Weights of a small image inpainting model.
Training: muon at rate 0.017, 9800 steps.
Rows from block 14 of a small image inpainting model, named by matrix and row number. Each number is 128 + 32 x the weight over its row's rms, rounded and kept within 0 to 255. All counts start at 0.
After each channel's rows are labels from the 100 images, of 14848, where the channel reaches its highest value: "responds to" is what is common among them; "colour at peak" is the nearest of a few named colours to the mean colour under the peak. Only what is clearly more common there than usual is listed. The data: pen-drawn characters of a made-up script with 800 signs.
# conv: 3x3 conv (model.decb.1.0.conv.weight, 128x256x3x3, each kernel summed), inputs 86-171

conv.127 [128 131 118  51 115 129 176 129  99 123 144 152 109 128 130 124  83 151 145 134 141 149 170 124 141 114 125 133 150 193 150 101 106 139 136 101 142 138  60 137 142 107 165 174 116 115 104 157 106 149 129 102 153 131  93 102  86 164 156 102 174  74 127 138  97 181 229 121 100 166  93 155  78  96 127 136 117 163 167 140 191 194 102 213 116 150]
responds to: one stroke
colour at peak: grey

conv.106 [124 141 125 112 107 104 142 128 121 120 144 143 120 121 144 121 140 115 118 126 120 137 137 137 128 133 138 119 131 150 127 119 140 133 137 102 122 130 127 118 138 116 100 105 190 187 182 120  96  52 188 183 133 170 123 189 174 237 105 208 132 157 111 104  36 117  75 136 119 108  91 121 100 125 151 119 107 112 106 255 136 105  57  75  96 122]
responds to: thin pen; only straight strokes; one stroke
colour at peak: grey

conv.64 [ 99 142  99 100 103 125 156 109  82 146 162  88 131  90 120 164 136 138 147 140 129 177 139 128  84 131  98 147 126 143 121 100 138 119  81 116 122 123 126 134 124 124 135 148 174 206 108 170 139 117 153 116 189 103 169 148 169  41 116 120  71 138 169 103 129 135  90 114 144 153  75  64 153 177 142  73  20 132 117 138 146 103  33  36 133 111]
responds to: one stroke; only straight strokes
colour at peak: grey

conv.105 [108 133 112 112 125 121 136 110 147 167 128 139 112 147 133 114 110 121 124 105 136  93 131 138 161 143 134 132 126 144 134 130 135 148 149 131 144 133 123 125 127 113 176  11  91  73  76 144 123 127 167  99 162 146 139 137 122  97  74 182 122 111 172  39 118  96  99  63 157 165 136 163 169 135 148  57  98 106  77 175 189  38  98  58 159 130]
responds to: only straight strokes; one stroke
colour at peak: grey

conv.126 [112 128 121 111 123 147 146  97 130 102 129 145 150 123 132 113 107 135 126 165 130 112  95 113 127 150 126 171  98 176 140 142 117 152 130 148 155 101 105 169 138 101 227 124 113  88 131 164 176 134  74 156 100 139 141 118 110 130  97  78 179 115 127 233 101 183 190 134 119 185  99  87 177  73 161 103 134 120 113  84 137 149  89 208 109 147]
responds to: only straight strokes; one stroke
colour at peak: grey

conv.86 [123 135 127 127 148 132 127 118 126 143 126 139 116 124 160 113 124 100 120 119 126 159 135 131 136 126 131 134 132 144 138 132  90 133 104 107 143 124 148 149 101  91 174 128 118 157 127 101  89  68 151 145  70 161 197  52 154  61 144  69 139  83 140 126 142 154 155 147 110 163  67 151 210 159 103 129  90 130 171 112 139  67 163  98 122  83]
responds to: one stroke; only straight strokes
colour at peak: grey

conv.70 [ 92 159 114 123 154 157 146 140 144 149  94 135 159 135 122 134 118 133 111 175 104 119 148 100 111 150 129 145 140 150 142 140 104 130 110 145 122 135 139 127 148 117 124 128 107   2  64  96  78  97 136 143 107 161 174  82 170 163  89 185 160 105 197 133  90 165 130 154 175 127 116 187 174 170 134 162  74 181  98 136 121 109 108 108 170 143]
responds to: thin pen
colour at peak: grey

conv.118 [121 124  89 119 108 136 183 128 124 156 161 120 165 128 103 124 136 113 163 194 107 133 147 110  98 162 125 165 141 110 139 105 133 104 140 173 146 112 123 136 158 103  23 122 168 101 106  64 155  77 165 171 109  86 167  74 159  88 117 133 108 161 195 165 122 137  85 130 191 155 145  69 123 102 133  64 108 191 117 135 162 111  51 116 115 191]
responds to: dark on light
colour at peak: grey

conv.16 [177 135 153  98 129 153 184 127 103 107 165 113  98 131 147 141 122 103 123  54 143 147 137 146 112 129  94 121 134 182 166 106 129 122 116 138 161 146  60 145  88 145 142 189 150  52 125 104  66 121 140 123  97 146 155 127  88  92 130 110 163 130 149 110  88 141  64 120 153  95 141 168 223 107 131  94  66 135 128 154 122 129 201 196 156 167]
responds to: one stroke; only straight strokes
colour at peak: grey

conv.113 [ 89 122 121  45 126 141 162 150  96 126 118 115 140 139 119 191 109 187 140 189 150 136 162  91  79  95 114  92 109  99 161 141 129 162 129 164 135 149  89  85 128 107  28 105 102 105 183 174  68 107 141 166 130 102 162 109 130 101 124 168 112 103  97 160 135 204  59 113 188 136 160  72 127 117 147  89  54 153 158 161  54 173 133 129 136 171]
responds to: dark on light
colour at peak: grey

conv.19 [117  97 125 109 127 137 148 108 136 109 134 165 151 103 114 151 107 144 124 108 106 131  92 139 120 146 150 146 171 151 163 112 133 134 115 143 125 135  78 139 154 113 116  51 171 201 105 165 192 133 199 163 141 170 129 127 196 118 138 106 150 101 160 126 132 180 120 148 118 132 105  73  87  83 132 106  57 113 128 102 124 141  99 114  57 111]
responds to: one stroke
colour at peak: black

conv.72 [ 85 119 102  67 114 134 122 160 123 132 141 161 126 151 126 152 119 107 111 148 119 163 128  94 101 124 154 147 130 142 150 125 149 105 139 144 123 137 125 139 141 103 244 168 179 128 104 144 189  62  86 151  83 174 103 109 186  98 127  92 117  40 151 155  76 167 181 105  60 165  61  59 113 137 129 103 107 115  83 152 166 116 123 178 149  96]
responds to: only straight strokes; one stroke
colour at peak: grey

conv.54 [118 156 122 163 106 106 123 126 155 112  89 109 153  98 138 158 146 105 126 109 112 103 172 153 106 155  99  78 111  89  81 130 168 111  83 178 125  95 165  92 130 163 159 131  67 112  88 140 142 100  21 162 144 202  95 200 115  76 119 141  93  99 148  83  84 123 136 153  93 111 100 179 112 169  98 118 139 134 133 138 140  67 161  92 145 159]
responds to: thin pen
colour at peak: grey

conv.68 [135 164 135 114 135 109 149 130 102 105  96  99  76 126 147 144 149  81 143  83 115 158  88 151 117 118 120 143 115 107 151 126  73  78 108  93 133 122 137 130 128 161 128 121 104 170  97 143  95  89 134 106 115  92 159  86 143 148 128  75 108  95 155 183 144 127  84 139 130 113  88 156  90  99  60  74 114 116 188 134 120 137 153  76  75 163]
responds to: thin pen
colour at peak: grey

conv.75 [103 156 130 138 118 125 136 134 120 130 132 172 111 145 137 122 152  96  96 120 140 129 141 112 151 107 146 125 114 171 132 112 111 136 108 111 123 166 102 127 144 133  66  11 147 164 176 232 128 241 145 191 109 139 105 113 196 151 113 109 125 120  96  94 137 146 109 132 117 155 143 109 126 152 147  97  89 113 107 116 141 160  59  13  58 169]
responds to: one stroke; only straight strokes
colour at peak: black

conv.67 [120 154 130  95 101  95 137 115  73 126 147 117 115 130 187 143 139 175 135 115 117 139 137 104 139 138 118 120 145 120 158 121 142 141 134  98 151 174 117 100 143 114  70  54 150  71 209 114 131 146  82 168 184 117 127 174 112  96 128 155 141 127  99 105 131 169 113 157 152  65 159  86  97 121  47 144 174 118 109 124  75 150 125  85 121  97]
responds to: dark on light; one stroke; only straight strokes
colour at peak: grey

conv.119 [160 143 156 135 142 122 148 119 134  89  89  95 113 123 148  96 168 133 137  93 132 126 107 140 130 139 150 113 173 185 130 119 161 122 139  89 157  99 123 154 114 129 125 210 109 186 134 108 115 116 141 190 120 118 109 120 113 128 132 106 142  71 184  68 144 126 149 111 133  98 145 218  58 101 233 148 185 204 100 166 158 158 134 122 147 130]
responds to: dark on light; thin pen; one stroke
colour at peak: grey

conv.23 [134 150  96 129 138  96 192 132 107 117 147  99 117 125 121 164 121 175 119 165  89 125 160 157  97 132 112 159 133 153 139 142 147 125 138 105 144 157 121 116 135 118 106  89 128 126 147 119 103  62 188 126 167 158 145 137 118 190 183 152 120  53 123 101 132 133 100 159 145 110 160  95  50  67 116 109 139 110 105 150 107 126 106 160 188 196]
responds to: dark on light; one stroke; only straight strokes
colour at peak: grey

conv.22 [121 123 100 128 142 101 103 105 133 138  94 133 147 131 117 158 136 101 108 151 104 121 154 130 144 129 163 146 105 132 136 110 144 157 127 124 134 130 160 157 136 140  91  85 172 166 169 121 140 198 158 119 109 101 159 160  84  85 157 122 101 102 140 178 118 111 178 119  68  96 117 170 137 162 172 142 107 130 137  72 150 186 187  94  67  71]
responds to: only straight strokes
colour at peak: grey

conv.15 [129 127 118 131 136 149 126 139 114 108 138  60 113 111 152 120 126 115 183 129 141 134 134 114 150 124 123 114 136 111 128 158 110 137 129 107 136 117 141 138  99 137 206 110 131 162 100  74  97 219 105 110 153  96 106 165 134  61 129 177 194  94 166 198  66 187 200 230  57 147 129 160 122 106 117  82 119  76 126 161  65 116 161  90 100  97]
responds to: dark on light; thick pen; one stroke; only straight strokes
colour at peak: black; grey

conv.108 [119 119 111 128 152 135 132 131 125  83 136 109 134 120 165  93 133 139 126 116 130 136 111 140 155 135 146 109 126 110 112 140 126 110 144 101 112 126 142 123 124 123 241  97 144 149 132 185 138 177 131 190 118 109 121 212 149 158  87 137 178  68  97 101  87 145 152 136 121 105 126  48  84 116 139  58 117  67  94 157 117 105 146  73 117 109]
responds to: only straight strokes; one stroke
colour at peak: grey

conv.28 [112 104 124  85 125 116 142 109 147 114 153 132 126 136 102 136 122 175 146 159  78 160 119 127 126  90 140 132 122 116 133 135 114 112 144 106 121 125 118 107 134 114 123  83 115 126 150 174 134  59 111  78 110  82 154 113 117 109  84 135 143 121 177 131 133 135 174 159  73 205  36  92 122 190 100 162 102 126 105 108 157 175  46  72  71  33]
responds to: dark on light; thick pen; one stroke; only straight strokes
colour at peak: grey

conv.81 [124 161 144 111 109 138 144 132 111 117 101 116 127  97 203 119 148 120 138  89 147 118 133 151 122 132 112  99  99 152  94 148 166 102 174 100 147  98 137 132 111 132 158 142 170 178 159 155 162  29 100 142 105 139 156 194 192 157  82 100 153  74 115 187  86 166 112 108 140  97  67  35 161 117 192  78 106 127 155  58 148 147  76  87 112 126]
responds to: thick pen
colour at peak: grey

conv.101 [108 128 120 132 131 100  76 127 179 138  99  96 149 151 103 135 133 141 139 179 130 126 123  91 111  85 160 170 123 102 117 150  84 121 140 104 122 108 196  99 140 153  71  91 112  87 117 149 139 140 170 122 103 109  85  98 145 136 119  82 115 183 148 135  92 124 122 152 137 155 126  70 174 163 124 165 131 121 106 126 150 120 101 148  88 131]
responds to: dark on light
colour at peak: grey

conv.36 [ 87 109 105 145 116 148 105 137 128 122  94 124 141 141 141 119 121 123 130 150 121 108 129 134 129 166 143 127 106 121 132 158 124  94 106 104 138 180 181 165 154 137 125 255 153  93 130 113 172 165 115 118 134 171 133 143 105 114 194 110 106  82 156  80 160 129  73  78 144 110 165 157 120  84 125 148 114  99 200  81 197 172 136 111 122 199]
responds to: one stroke; only straight strokes
colour at peak: grey

conv.43 [160 132 153 141 125 132 116 122  95 147 148 152 113  78 146 126 111 113 142  86 125 118 125 152 153 134 118  88 109  88 153 146 144  83 108 125 111  99 142 125 110 126  85 159  84  56 147 150 100 150 117 139 155 168 107 157 161 136  81 147 158 192  91 144 117 211 161 148 106  94  80 157 118  43 157  91 116 187 173  66 210 177 101 188 136 157]
responds to: dark on light
colour at peak: grey